Weights of a small contrastive audio-text model: text encoder layers 8, text encoder activation gelu.
Rows from block 9 of the audio encoder of a small contrastive audio-text model, named by matrix and row number. Rows with one number belong to one neuron. Each number is 500 + 40 x the weight over its row's rms, rounded and kept within 0 to 999. All counts start at 0. Numbers have three digits each. After the name is the row's rms in percent of the matrix's.
After each neuron's rows are labels from the 100 clips, of 14976, where the neuron reaches its highest value: "strongest on" is what is common among them. Only what is clearly more common there than usual is listed. The data: drum patterns on synthesised drum kits.
# fc1: MLP up (encoder.blocks.9.mlp.fc1.weight, 576x192), inputs 96-191
# fc2: MLP down (encoder.blocks.9.mlp.fc2.weight, 192x576, transposed), outputs 96-191

fc1.122 102:516506496440457450501535583519463562454501440532429469501443507560530490506528459494447550538462509487549473535574500467477442579620506464453513520574524501479558491492580492519530497540551498503507494531458553555472558570525513514426554540506484583513497453474549475560456488499523527553
fc2.122 092:540489527607495449474523521554528568519546483534446511453517585504497500492485414534441513469468449536507545445468522483500495474530546489514554530469521491504441545510503466457528409550545502510461486449518465503440455478491499494561539441490534529516487554464437643464503476490419484570
strongest on: muffled (low-pass); thin (high-pass); white noise

fc1.135 103:478603419453549514445511482428478548522493533547543531533510522463465453580512522444518499451479506456502459500504550511501460526461497512499567509524490458556460443521514514444464485587528461517490491513499512496449479459532528479485518559486583480544471550497488522520508414543467604553
fc2.135 103:483526459476469551510530487486553479525587503531430473491478526528488500490516541474547473514448525512475515494474506474507467438433508523469526515448494558496480553598532430506512510561494543491468517485461434431475482491457479481560490460522517485492440592529520465530552490586490516500
strongest on: rumble

fc1.350 095:589510461537460558449444489554503515517490529538492497495489518496466533490518509436492462546480486539591503523537546516522523474421514474477502400576459455469506454479504458564466420437475542505410445514432483393535487496574457475517487468512510521488501556506540474520569438537547514510
fc2.350 091:450451498433569526595519570477553475444506475419477503484530502492490485501505521527500460480440533472462461508522533521484421451501521535497521507488509545539478477468418495452557606480553447486557542511468539520445542475493541442458540548514494501510516506496488519484479531528497482543
strongest on: open hi-hat; thin (high-pass)

fc1.475 105:495569492517520474504471466564496518537459482496520497537442533539530542486471434507499554468510454465446490456548581407469513487503540502434500483507507523484495500468430435523570468502492526522502480474541450460513496434606453478517491537605481471493592448494566476556436494474433500519
fc2.475 101:475464513450450516521523541551469471546531487525459533498481577456559559462548494500589500497536535465503528525483510490503560579498420504524548474423497456501539516540544462470394461474523503523532450432496568545551507500517526467515460467534506521505515519499500524553506530528560457587
strongest on: clap; dembow

fc1.26 106:485543465484542451450459537466535514504490499509459572495576548467454483545556512477476490434519423545489535534506507488470436459549512438559457577551430523483490492483427521495512525512536523542465511573438553508414456523476550581472476504533529452485525518478544454542465520447609506579
fc2.26 101:482501485563466502530505482512523485451527547500446525467485488441519496493461459448446489531540546504493433442546504516477496502489532547516496557527506487507503554556512564448516579441566454524514506467574481485491473529507466433552481449483499495440508495557505554470431530449446508527
strongest on: cowbell

fc1.501 112:503488556472529505554486488549542570504529540473423566556590399515533540526472489504572542478479495479512465529472439492529523473511494497524542430493518449528475441529528474450472549478566555574555519561476495460450532511567492477496547467530521458490512478475402468472494527448478552533
fc2.501 107:509487519463478543515509543475521444513496545533523515516489528439449470450509449532469454530551570474505460570483568521384555560477479523532469544498476537487607571523490506445458498444487517498493506546480411481463489481572530510538472462522499422538466467569562559508485497468487484435
strongest on: rumble; pink noise

fc1.68 100:489497424485501467501491531460476476520460529480488423512503562480475506490494501514519444492500593535452475524454435630480487566495474468477480460469495566551487481486515497412526459502458524396503425501502510530508554445439562527506443438506505530543580485491519497471508446582528427550
fc2.68 106:536507494509438554484427418573496474440448475488449477536510438491526483582477478427434501522507487551457546483507542520539500472483504481465570559453498496503505519475548540551567492458500487480492465483400480502458463571453409478553530471467502499483454545490500569557516516442490504458
strongest on: bossa nova; tempo: 110 to 120 bpm; pattern: march

fc1.569 093:523540534504473514555557485497462487551431488569455496543474457568500457534516516522498397504541436554431527475429470497481476506473493528466409415558458463480404457468498476492507467477456583479523486459489402489443559491438578491480502478511490430449514500550534477495512495428522475536
fc2.569 087:460470524468515462476524501463411552348506437481509484495594461530481532522478511521525460483487521497525478548509514409513441479447475483512573533439448464438445516516539505544452432495482517457496487539449530521460518546506520394496551536515494482512481566484396540501518560551442515476
strongest on: tempo: 70 to 80 bpm

fc1.121 093:401551449508428478509492501509515467490465487484515445557434511563436500546498539483584501525421552555448459453475478581548507571550442486501485520497565481521483462518515497526508492478539500481494471498541509555538527525485488554569510531472525467521508471524407452501538588475512526507
fc2.121 099:520514523502532525423499531462515428527533539563480515480481504490568433428477547505475479517506494486572499511424491482475489493505517557500523481519534481524451516474504548512515537451527478530463503558513564476502544484444494490370490466527407516526507518540508532509469425491475518595
strongest on: march

fc1.44 106:508521484494524520566484551466498531547493541460495520510488471511443529476486500519524525451506481502591425610502395478524502499414505539519517533603472470523459532544428466500493492480487519520512469533468518489520466469541530547425556452565490516451506467469440546484513484504415493431
fc2.44 107:527495533537485487559460519503488502521546493478411518511487565497427507520435513544476491604490460508550413514505542491526427514488481500548462438463547529522440481592516481518498493473507567497476546554505503388535556479473485462550390526489489556482520605477504525478392535529509508495
strongest on: tempo: 70 to 80 bpm; waltz; tempo: 80 to 90 bpm

fc1.452 094:470519533504496521514578579483492503509543525530466451438550548587584525461423517511527576442479376520553540475512500477522476575443568506422484443548534505507571561549577494475446591555466479448512465505476473504522551542518494486481501478473549528503518470439519451455490486531455501458
fc2.452 098:477458534527523540498500487549424445511485435506518511474503391517509466559493466440543513454466550495439410474552540492458421451536499449525516489440454536442498474507443468506536543446560467514564468493515503505451474442496505505542531504488507529445467451523490492408563476461481475537
strongest on: march

fc1.380 110:564463521547553427484461583467484551493447544452509474489513467472570484484523512560503449499502437491424529528466537572474491495571482503527472483528504506418431495529477489442569545444521463545476488517548477482532475422535467490473449482421505429502498506498541472512524459500466450479
fc2.380 104:551520466446444545483499495585444484559477513508430502546464474515484553458483478476486509476489547556517520539476468464500496473478467509508446451540482551507558543511526474447380346510442516537553500543454513465453453479497526492472367490477416513488447457477533479474464488508510555506
strongest on: high tom; tempo: 130 to 140 bpm

fc1.124 085:527565429494463565549447462495548513451487439514475503480524566543480548466561440450499453457512481458459519496480491534494455535541441521471541454534477486546461519515529493566530464531429544601524457427538534458459542534483545560533461518488515514491479497580507581550427476463505484474
fc2.124 079:427479521445544572463536483424490523437433495554491429462582483462507552532470509515505509559499529586554493494477592524506509430489518510516596517524463561507538482579485546533497496521499472544546481454455499512526536407521514454526539469484516527527594501482507532505530485531460513536
strongest on: rumble

fc1.51 097:483508487462468529487491504498447504537477558451514524517447518492564443470469424491491582534470472472482502421487492418492546520491530437519540507465476505500507516562455544509512471550561482501514501511466483513458494458460499510425544522502505500489562494545487475491523535541479519496
fc2.51 100:522493532481488518556471506507483555564569477507519515535503511518442504578562552498481421424539483443490549445484495515525508502516471536491516504442507451455547392454536476434513508491392539462597438498516471451477533490475485533497456614519519452488481424560508562462522490494465473516
strongest on: reverberation; text has "room"; text has "reverberant"; cowbell

fc1.125 102:505584552508579486504498500493452461471507565629588537507426474569533547525487488481511465453545534535512457421469483535547433483544513533524545499506510496493463445455522516614550489541535508535461464526498576519541486400525511490484523474478516455475528494490482499508474531534456547470
fc2.125 097:499496545505417364509488446525520512520558472542500470458491489506462554496522534433504521479428484576452510516484573557519420521444479513483471432464532454511504515508471460467554470515463498498585491481535465556549443482470496506534480452450492507519459470487531416502474568560453502523
strongest on: clap; pink noise

fc1.215 099:540539554539446511563487470538523578494487530550528503515542525539484519491552454446513477405480478489467472516473455535546516465472484487506471485534596460535499530434518537483530583420527514464494400539489509443511566498505550580462597431450462433452504481560454481487484477548518515497
fc2.215 105:543482512485485516492482548487501439565523560493567465514436453516488454486582542473504585568451575427475484501457485530470465537486507449513506481445535515504471474506511474514504486501517494506487524498468554492534512378568496453552489460578573515565465508452475514573526462528468501471
strongest on: clap

fc1.285 105:470466478484557524519546479551550476523512532507490494504533482496478486483471529410511541509508470406474486532492385530518568539516558517499446523562537539549539416549431532483491536445504488495484482517448435464479564489518544473542476542521530571419460473507461514477539573540543560491
fc2.285 116:515519547469478537467520555518506512560435509509498474524496485375497463492380489489505490506516496565437522508478555460520433539528543555509554488513542524452512502506487487470472437418536504506502574509485485554474460565509538545606490508503496461482502526554587559529459577509561447545
strongest on: tempo: 70 to 80 bpm

fc1.353 089:541511669506490533527509508467453481524490491505481431587535491456443432513458519558490448478513512458434481543450520499552476500495478522477414454390449498438467470526539467474523563515583573450469501579493497458447512534514521496495484457424527450475449509520532522501503525462508487484
fc2.353 091:408427512462432472529477533439533447502474523504530523521508492429508416488642548422447501495440478461465517435516550503502510533464438493517543490578531537481510523543512508515456522517545463537503596484492504507488440536475479491516463575503428525512570472532501513468506483461482466502
strongest on: reverberation; text has "room"; text has "reverberant"; mains hum

fc1.144 102:561462511435479495571520571549434480496535472498509508577505511537465486450492604513521440521457465531467499447472493494526549468608527478488515487474558477483486425513481513486463552470448455546522496473503494452558471511548517460504496492505497461506436523509514500481429453523594520481
fc2.144 107:500534513521440505425415486504507541491554590501516516493518481463389507456551490482543493521522460556531467515556526501503546524447479398612509478540510488587507514508480453535519539506462451517546461503483469489503430487529517535479537490522486610489562529487467516520468520465502436489
strongest on: muffled (low-pass); white noise

fc1.543 075:450468547495504546428501391592470486519554517548528495532499511528464566499456522506545487464559504600501458530517472506463520510476413488516477529507535471475444451447504548526461509540556456468552467507524514561427502469505435484494560508445487482547578533482468480488467467448577534550
fc2.543 093:565516443585545471489509561519513499497553500470506503565483511506538470436595498481454553533448506485519483525459514516537443497439510559519506536563550474532470502489593446480493518479493473468492501515529427543537534533511521573461489461483503582457501524533511491515614529467546441488
strongest on: reverberation; text has "room"; text has "reverberant"; rimshot

fc1.472 100:506552482470484558460499545492465543476554494489493454494510461484472518559493560519479478472410529516439570590579507589464477526457522529478440464489512581535518504512503504570451520457476523546511452492474559525427512510512483451458455441477468538531526508455529521539488539526571526560
fc2.472 105:483487473500455481474510461471465482479438472556477621526490488490522479491505426463521542512495615503519424429486517444445498421469491577559381539468540477500465556481560473457522515467482528579435523527506494479524485562433502514496508499502527474504429480440460547430486513486489496532
strongest on: muffled (low-pass); rumble

fc1.544 092:461485449447558522545404481499518503513541493497547533519522467492497497427508477433509520516470403479551550521555505551536558483499457477475530416524508450561467528497457570507467408541470482490435517456464488503502481482575470556455574474553482468471434543474456518585474474552482466501
fc2.544 099:481570469450502524400512529450513504533488498403507531411532484518514554511480563470496549549462539488541475530505508488417448492486519471477462461456531534476536464558500552489495523496472518475532432542431503446541498462529548409473536538514531469563494442495520441496582486551529449540
strongest on: snare; march

fc1.108 116:488515444467512557566504441454474544500461501483490564537467518498455509527484471500548602540510542483498461536478489550574416518444447507524480471464432546537565523444524508506442485583497514527553524459513461426515448586532479422500493436515502500437558507541554479546506511421460512512
fc2.108 108:484594520515521442491493579519377482464475525505491485500500528514610571448502519509470425516506498536520501529510497507455538495539561496489473531567549550506591516462506485467411481508492468421503510580495545514519508473548484452487511529497510510496513503503501455464493521525466517464
strongest on: march; tempo: 90 to 100 bpm

fc1.103 081:489484491543496484534462490530535468454451486549449520523461450540498497478508486501556525579506545547587474550462454499489491588477458488543514545577567579553464420491521478536544515568578522504439524506490518552557461423538441517551492496433450503395480482541571533448501516539468495465
fc2.103 092:514539453487540453470556452495510451452489512475464484518544483488520491477467514483481496495584501486498576529540485486461438483526566537553433442478367443498431523496547514426524533521459527535517521462479457517494484500453517475415503543484462506530487408464554595500468514410456488499
strongest on: high tom

fc1.238 117:557534490558470470448482511431556576526491464516544510455473498468562414472468591499546461557526486535537536461470421476519495500473522486555496559517520547492505505518489477495478546540510474434503509470490562408474499475529601582476513474502442506434498499520523455501498510521503472454
fc2.238 112:512515572511499448551502496489409483498398512507526464482529520530450582582501474478497470489458627513478483508556533529542498484573517499509550520502486466463482487534491505516438484478532495507506422487491479492487531542448491529506475522588567508470475502489491459472462503423493539611
strongest on: cowbell

fc1.76 107:510518561475499457512498570439456502463511442447471560507472449553520506510586495549543482469499535533450468475524475496507481548477515561483551471522487490489530507518504444487513580504468408551547467527491525451503587429500508503546500503467511455412544439597501502430526515609507494519
fc2.76 093:518535505433454504548531486511489545532480507494472463470509522455478541489514523486466470542524471554479514488491509508557504496487424462534484417480471412574543387539462504528506415428488613429509479432449494509425514555493532536445541525501474460528475489468564551554550516513438551459
strongest on: cowbell

fc1.243 081:476514439497470491531534412462498448577455434476552500485447494478551550510495523523563529487459528499452528548453531527522506449522500433482541386529524524572515553483473520530520516459537523549545542489463529547472496492497425581469458521516522505521484563506479537481541482457582494511
fc2.243 087:502543464511517462488474478507559521501521595428591611509482489490541491520537482511461480504474521519497474568421527542473426562473487599477461486452453467522523547477495583514465566435438436513541506552486536480435504539533524425533489466524539548467494500546484511565484431534470423478
strongest on: march

fc1.61 098:500451489490487391516505524455534461489482451544480505532524623492494489506512535498452465542524417586486534517590549502545498533433537533516446536509467470484468580558489516506485527488564504517517478531513501454531491517572551522482462479503504427488549555443472506457516509421530553510
fc2.61 091:465466441582452509537525475529508504603476515494463559550476516546522475515525452460464498487504531451462463512451456564529536551520542470537453481478487547529525578492441484502436507563435488444497458510453412477473453511454493471536547496434485505494557461533578550476480515525545453437
strongest on: muffled (low-pass)

fc1.264 113:542444489489539434488499522506467494525504485465480497437533494524473484508451506516486474516444458411398515471516442397497443549450502452491484524506514521448444600470452547473467462537460492535462529588483524551435484548460566461448566459497508506472494506515444469483440424445535514503
fc2.264 112:531489541503478514488468532558443497560491525529559504527536547552525528498419414512467581475536567411519500577497588560420507555546556523513451505515484479663508545513526481502532473483484541569461493533525490393503518451503500472505539502519515518507528462470476457508477544527536457496
strongest on: rumble; thin (high-pass)

fc1.524 106:503461470494513479435466518460457391524444461509504596574517451517458512544460552455449501470501495498517527471478508540572531429510509457517513475468564436480486486465449582441511486441535485488511558592531565411453462497481553430508487483568486490477507492452493509476519479510509526531
fc2.524 100:524422537514424549413462513496528477497491568430552453455502508490472448488539476614449549455506471505421544461427456526450492560433545511464413494471542514523403468517467477496501465564525479460490498489503480572520488506475446582451554524436495550432448484524571496496474459480535532526
strongest on: tempo: 70 to 80 bpm

fc1.190 093:463476493552489488517497563531468551506537528543544476533417482480454457507505471509527496460509569452512557538550543507466567543510485505459523457554540444550519528496471515510405533561520493475478438482455473507523526493434456559494491539511453511466559512526557535518470467481526521566
fc2.190 101:531495485464455434532584489566499482538465544410555544552453541523506550487516531496518446517517539545541426450474542512603415469527485533479531536486514480458531498511525526496539547443490594459497531492533499468446537472561544498559441461576469454502437457460422524528498561492482455523
strongest on: clap; muffled (low-pass)

fc1.147 095:488487451518461485496498477499551524522495555468499475559508551444536491518483547521448526494533573455535502514471501489588441440472563522523446481496431537483574540524516511453436516556434528528588456487501491522534476472470487469520406508492490522469498508522473467500514524484457510473
fc2.147 100:513513502469438513480586465566532582520413497501524547515456460505435509518496512471487468513457503490532447482447507481497460467482541462509507542460490510506459555485433485441456525505544565558436462503537546577538506490530501411547490509547554548539515524482473514497510537490552509507
strongest on: snare

fc1.480 095:465558517539508541535496504422496521515428503502471508584528510465492502456477501484517552554495545482470533487536482416455531529452514556511475486532502563506448541511484483456461437534475514473496491520490463471503432424454508557541538469503477513447499641525475492534445545388528440571
fc2.480 093:475503460494494492524555486528504420482496482526573463462520541511459471515524456604451522471553530486458477524481469554471453500523479445495497552535446543449510536501497432527493528504401495572512477562570520534481518513442535472532425527473550469536551406488513521462465546571443578464
strongest on: clap

fc1.98 095:531535570477456557500476528516466387520528500448577562490516453440483476430522510530492538476488492513441520565500487451501500459572479530505473534491493466515488516533514438573462504452486508495513531484478487533545559503521476529494556505481464543457460486487471409446498517491532486571
fc2.98 114:536473433425472518524500552485475514467480472494442469564502494512492470470466513443531457474512449531479505496530487480549539537535449514524529538560468427481499517517500516443533444511494472466498504535511497525531498571534522537556548544590437514449563507482466509560532547570532532519
strongest on: reverberation; text has "room"; text has "reverberant"; mains hum

fc1.448 094:565481512426410470585509582529444526416496513535492520481524479565552499540526395445573526602431500447569522482530499561534537595516515511469481489441558515525463529491508527524544464504534491560520569545485476519522473513571469491508538499537576458454559498493502457527517514445517499513
fc2.448 109:441509574564511531499540557526507433550463459463444467490522588468475493508447512463449471431505517488481513537525523509482513507509549511490479457462417495524539459534524481546508485495507466548505450472506511575520543455490514517567550531519470500552514481512433488451451486487507486553
strongest on: open hi-hat; random hits

fc1.550 100:466491488509549470559478496521495459452501497412434469497568527457505494420489484513469507521556464427448437471528484528504552458500515521573467503495482516531479513531487507505546501472515500586422580544482590562497529589464518538509497500524499461425440507517495484540443457539560545495
fc2.550 101:497569510478405477531551570532474473469517487535534505451508477561524538556584490559500568550502513521414481517478473445517484556455406433529486509495447479448544466453474460451521508493464503520478503475443504512473452500405526529499530507515574490489529485405459540483541576498433451485
strongest on: open hi-hat; half-time

fc1.62 102:565542472555472556512511468539495559528527520459446529521480505568521459473492512476480511463534477459429528507513526408483558514455495461471509479520530538468444485473479522534445551458538550537478530498477473541541489549526485495512455472540568549590559450552547511486545531478489506570
fc2.62 101:530476524518421477542489516487483486547545428491590489442481464502458548520514427546525495506531487495457524518521520475531582539455509513497470543499521472476499504473472497470503462451523535462510550480460585481469560498494466498443455551543490436534444517558447542449563504503448544506
strongest on: bossa nova; half-time

fc1.497 084:503433519577518539517585532554538506545543559544495612535477486439473483468497527493499432529494481442525443456559498506514476505414552496527434545584532474469499577483494487562486479481542508445545523561600542511452474464588493432500491519514486494510551398470529505409556446496552502548
fc2.497 079:535466521554555529482492509561439506490448438516552461492482559470507519487477561472546435515530528508452538482464454545478467542549502569529556421525541538524419532483542487474538501523451447515538505460554462459422510476488516436485493521468508493458518481507477459522439540436494485487
strongest on: reverberation; text has "reverberant"; text has "room"; ride cymbal

fc1.406 109:454488392497554535431512522483499580513501494473469518484523472476514454565544518457509505546495421516530518522496494540443518448525555479522525469476470495465455518520506531531606511512514496494540495501416448437450405498567504528484459488571498478455542467500530453573529509457424546545
fc2.406 103:480537482447499531661507476485507437525504458518542464560518545494520429532479484483527470422508472473493428521512533533536493508402482464520482524556491527567535488502463530519459510478468501422533524488530483502502485425485543456513502484506426499470445414505529568531494426492515543449
strongest on: reverberation; text has "room"; text has "reverberant"; snare

fc1.558 098:450403407494499475474518497518562543493506459525479461500482483477505602552459472460418472465514544554570475536531513578461504441507498484483479476468456437465491525497537487530453576493517472511456507448490532500450480556495526427492463502556518524505500512491471468480481506415581547478
fc2.558 092:517567515518543487481493499471414514421489598474471504501529469487550517505480501441460530441503521486506527478491519517588428502524468498521459491518496515540456498465537494467562504573574470482530496477546541498488521505513484483531473536530529588537473533505483493480502510479509538509
strongest on: cowbell; mains hum

fc1.388 099:499490470569572499474487463484519541520501497513509549587458554577465469454573512522471448513451537492471470490487530496504430599554472496524539513497497512447441477460450504509479456550552491498510448441480530488445521516511512503423509534535479522539475521503468535465560502557472548570
fc2.388 088:565473452526468491500542462541514471615553438515466437490509482534496469527443481509549506476543474500559395566558518473572492459545501458431484538531516485524389484528478511446465555456534554534530468492472579511502499457557504550438514457514448496452402460490520502495529445531523465466
strongest on: shaker; rimshot

fc1.269 087:507522512558508564489465506485563517509499440430486471492482474579543515521558492529474515480396433512439429445495506470480451455428512483566479500484474530485433489404494511512460591468506541466519512521505605502505497421554442497559530465493580488504542547520482467575467482577526440483
fc2.269 099:506502513428484573526472547517437492533521621512523541499488490479532575474447546423514541478589568540505500528494479485480493531522526548450540455513548481503541460509529569517508473476508521517516446543427451477475489527478515500535565517503476499553481463502559412537557444496511583506
strongest on: snare; reverberation; text has "room"; text has "reverberant"

fc1.491 119:487479548465512534507536450466503509512529551523472461503497502531543460525524557501538473515477600542491596483458537465543516540495519460469515500552515539496470565496529471468572422552458489487536477518532540566478507540532507494533538471508502501534486574601451501543500484486529470530
fc2.491 107:472487494525517638484436461507461464425471499599498453544488548521517426477490511463548462453537512544443466494484465539480461501441463461462460500550455487417494533505466497450460487491507489531490534564499412416423505455519513450477453483596547528522509490484499535438522508448544449445
strongest on: cowbell

fc1.151 121:476500560563508497519534516519429502509511500456500492500495528458508467528501449571498471500504518498568511476498457462536497592453397420486527470521486540505470452538468498457464498619456549484564492503431522508591495458481482464442456532477526476578453495497500487547469425501460474414
fc2.151 117:515505475482416491506494476529545560516489556542525494513518510491494506482473508469452472462557583548522554465491546473441552563501511496492494501524459493453499488513469415521500500477529468508428505487476484504500490531511540533515441530553507502450508545515452453459536533473540514541
strongest on: cowbell

fc1.196 109:444502558493469509472496498537409520513500600495462504555456543527475548505484527533470489488428518516537474460548556469498456450466536509495555491562474571475563460473469518571460481458460451473524527458496471516540589429489426483494519482488409558538489507522569404476510458549525433428
fc2.196 103:542556523493507512554534461562506423526452454497489555455494525437522501510467516482499519535564511494498582387573500480526546509468437571481551537489494438437461521516543517495487507552508556518492618484545556523535454477501497482493480556568563462505477543561497464493506490592511468526
strongest on: tempo: 70 to 80 bpm; shuffle

fc1.374 094:478537480435542559482476515472536423448469578530473452520555466513503489457498422407465470474520531468485487486571444508505575455477541545484555478516508491522420494493514556559492528495540440506497509485446552529512445432479467535475516485495529538453525526423552491492551490461473595386
fc2.374 093:540404504518465549450498460484517425495510545486444525457480412546509526506489539506425469486514483519455493508525516483531472534536484474526463504516557471446499545384466561506554531514501511569521553499589537481501495518549437453543484528529483493491501486486498565528537501512476540492
strongest on: snare; bossa nova; mains hum

fc1.367 096:484497503424491513445451498590476481528617525578545503460560493590520458520548500476457492485469521508477480496554444577574554537539548471483532493491434415477556540477502528481538490447538558549522508494505526513409470441549525529499449513483458537449503470505559489481499511456530507519
fc2.367 095:442501471518547502503455468463524499416483499492504497455500402451475496543499526502542558532564484418481455511448554440565468511496511499471470520502523540465437539499483410497522557453504503455492508497459492470491506463623490425467532480578542467545557483490487520517475498527472516518
strongest on: muffled (low-pass)

fc1.397 092:518535538505427546519426523538443381443508472469514524528522513469457543470523479540490548478506457442475566478529394551483479495524529554498537477444586385551561487502551563521461480505498519468489517479475457477514511488505453488542377502482478503524513440439471437465501466516526525535
fc2.397 092:512488451486511536515468427429541539505510507460476428505464425521487512494482498540545490489460468480571476482510550482514538428496465485491559524447490512494508489526566454518528557448460504542466533462526483452451514485525532511454501556559468558485486512522482466534541466610538533473
strongest on: march; tempo: 160 to 170 bpm

fc1.48 106:537467499495488524446525570510515473391511433555460516483451463545475481442507493506577440506487548490489424559548559480486530492478487519506464504427476410469544478495532505475468489526524537478504504517350475505478490493503528526545493541466421520449475481464446465472598531451544466452
fc2.48 101:515515437491529510478388462488430520549503497463501495543542465460560482544509483469502529453494515512514607488469447463492556492471522510457501397432446531513531477467479500517480454443444484489491537495555525573504551523510569564381505532428504513550506504568504491515519442459456541444
strongest on: high tom

fc1.84 087:523531573509542512518487523575456563510497523534531515498497515499474487511543489493479484487508504491502476439569506441513569428544455547436496522510516449479439527486465459521462474469586471499454535457518536542491523491526477512482530567468489515584538440518440546518523473464546568506
fc2.84 092:563520442556480523430549509506581543479515528492498569589518525442599476439477514455508550527493533510491560478447518454446523513511463455506541543472535572488519429504459593479530488452420494465504569469476497535472521519509553504440457416550457468459452480516450433490531512483429463461
strongest on: high tom; low tom

fc1.13 085:464477506469452447485484530454441481556514507598526570545445496520575489502493486464518528497502415512443464538491578569441484463473485518523532492557559537512421439458525502513564509480510518518436430464512573550469442497531468522521443473529515471539478504498504552529486427453436537478
fc2.13 089:592525496543616504489515522431522539580505560490462495444514495518454476501431591510493530480498398498502511528553506472479492511521502424532506446447482504475487476481475582517539432434428551507532468504530483509532479489399585522538509516524460491530475540438532443561561514457500577494
strongest on: rumble

fc1.101 101:481479518478469502419496491399485492522495475422559433549479487517506470447492466461509443455516533508469485538481477444434495468532472520520432501524505595517524591536522571454509488458502470475517522472562497476536519565472519490507421540498468512448574472613442516579498485484523523520
fc2.101 096:524520486509509477580500539523480503520529486502529533473537513539562418551588554441522528485483498491435541548507509445515508433509466514559565500501533521502463484523476444469435500484517567492512429428493524566523462493519473491424531538502503437515513501536505477412483507528437532505
strongest on: reverberation; text has "room"; text has "reverberant"; clap

fc1.142 093:522535446461492562513417485456491499519443486422455466477478540496562502431504481503488524536518439501477508534540518475507461566484521583443557500532550498470551543437534537524496509542572546547517534547539500473461473496419566482478535481467553487423491504547507432448510482496513532470
fc2.142 096:478489477489486424491484479510478476461460502516510527423519547460471500474500520509492420444502507629472477453462562451522561437497406476525499542502507584506526524560434544524466478474531554460457522489494463533495510530570518467407526501448486421485455486479493563538506527470541512484
strongest on: tempo: 130 to 140 bpm; breakbeat

fc1.349 102:486551472469467460496490523523482491539487508527401491493504461570513491434433542588467468502540522506383476555470463487513488532565505499464539536498528448468469582470515528503511549427464490537535530551478471533534468457478496480547476531524518512462504541402523483501457530551457446474
fc2.349 094:506440512452498543494454494503470488488463478474509446518502558495456550459544553480447484480529525448454571485499540521409520482483461465511527464477504450485496600435537462531522497451547468506490480501538508555451559516506516541525476486453502470466473466435526486523588465518476546425
strongest on: tempo: 130 to 140 bpm; march

fc1.208 092:465522533510546502466539519511484511494504543521480487556571535461445480537485445544448574513444441531521449488448498458481413485474568522503456434498549500510505456522610516465503572470493508418573493497475508437445544524519472517537436449523541475437468473520496467530520563578561572477
fc2.208 094:529519488456560508508476493506570488556540559529475545459467549529450562443467526505470586490433462492500480487415583534612501538481518515423511474487508520442477432537507502501505482529511533518498496516442510447469524515503462509488524474467489500511560549533547486467486411486491513468
strongest on: march

fc1.508 100:463479485470557477516402457525497409474418491506541550453518513489544494527433586527473420478458528459534510507555465504484473447485525570525407518504509501564457541493550517537483495492431474552421467501510512521463514474425526545439496524514468450524480498458500438396569475537448565526
fc2.508 105:453566487490474509525492443518519483508467500486495462562467518463471497522504470526458527557481519587515500435466468554545490458552535590576569466519513434512462453532578547512512492475477558543508541426503571555429499489445539460542426509506446455525551477477495480527471460560534543504
strongest on: open hi-hat; march

fc1.232 092:495473522457442601520495544525486545494524474496535447495518526475526474508509527511476491542496503473463499510511525412451449496464433473509526520494486477522494518540505441543515454544456457475484510529503568455508455492527466528494473493490481527472457571512521533479499548442495496417
fc2.232 092:541589491570501530490546455426515515523500483519525470481483502550539459487487513490464423499482539488615492460513458517505547521568492491501531449516483449504556511541529451508524472485558430568461559521439504465555476423496450511552486453449490553504511539547426571536550434517512456504
strongest on: rumble; one drop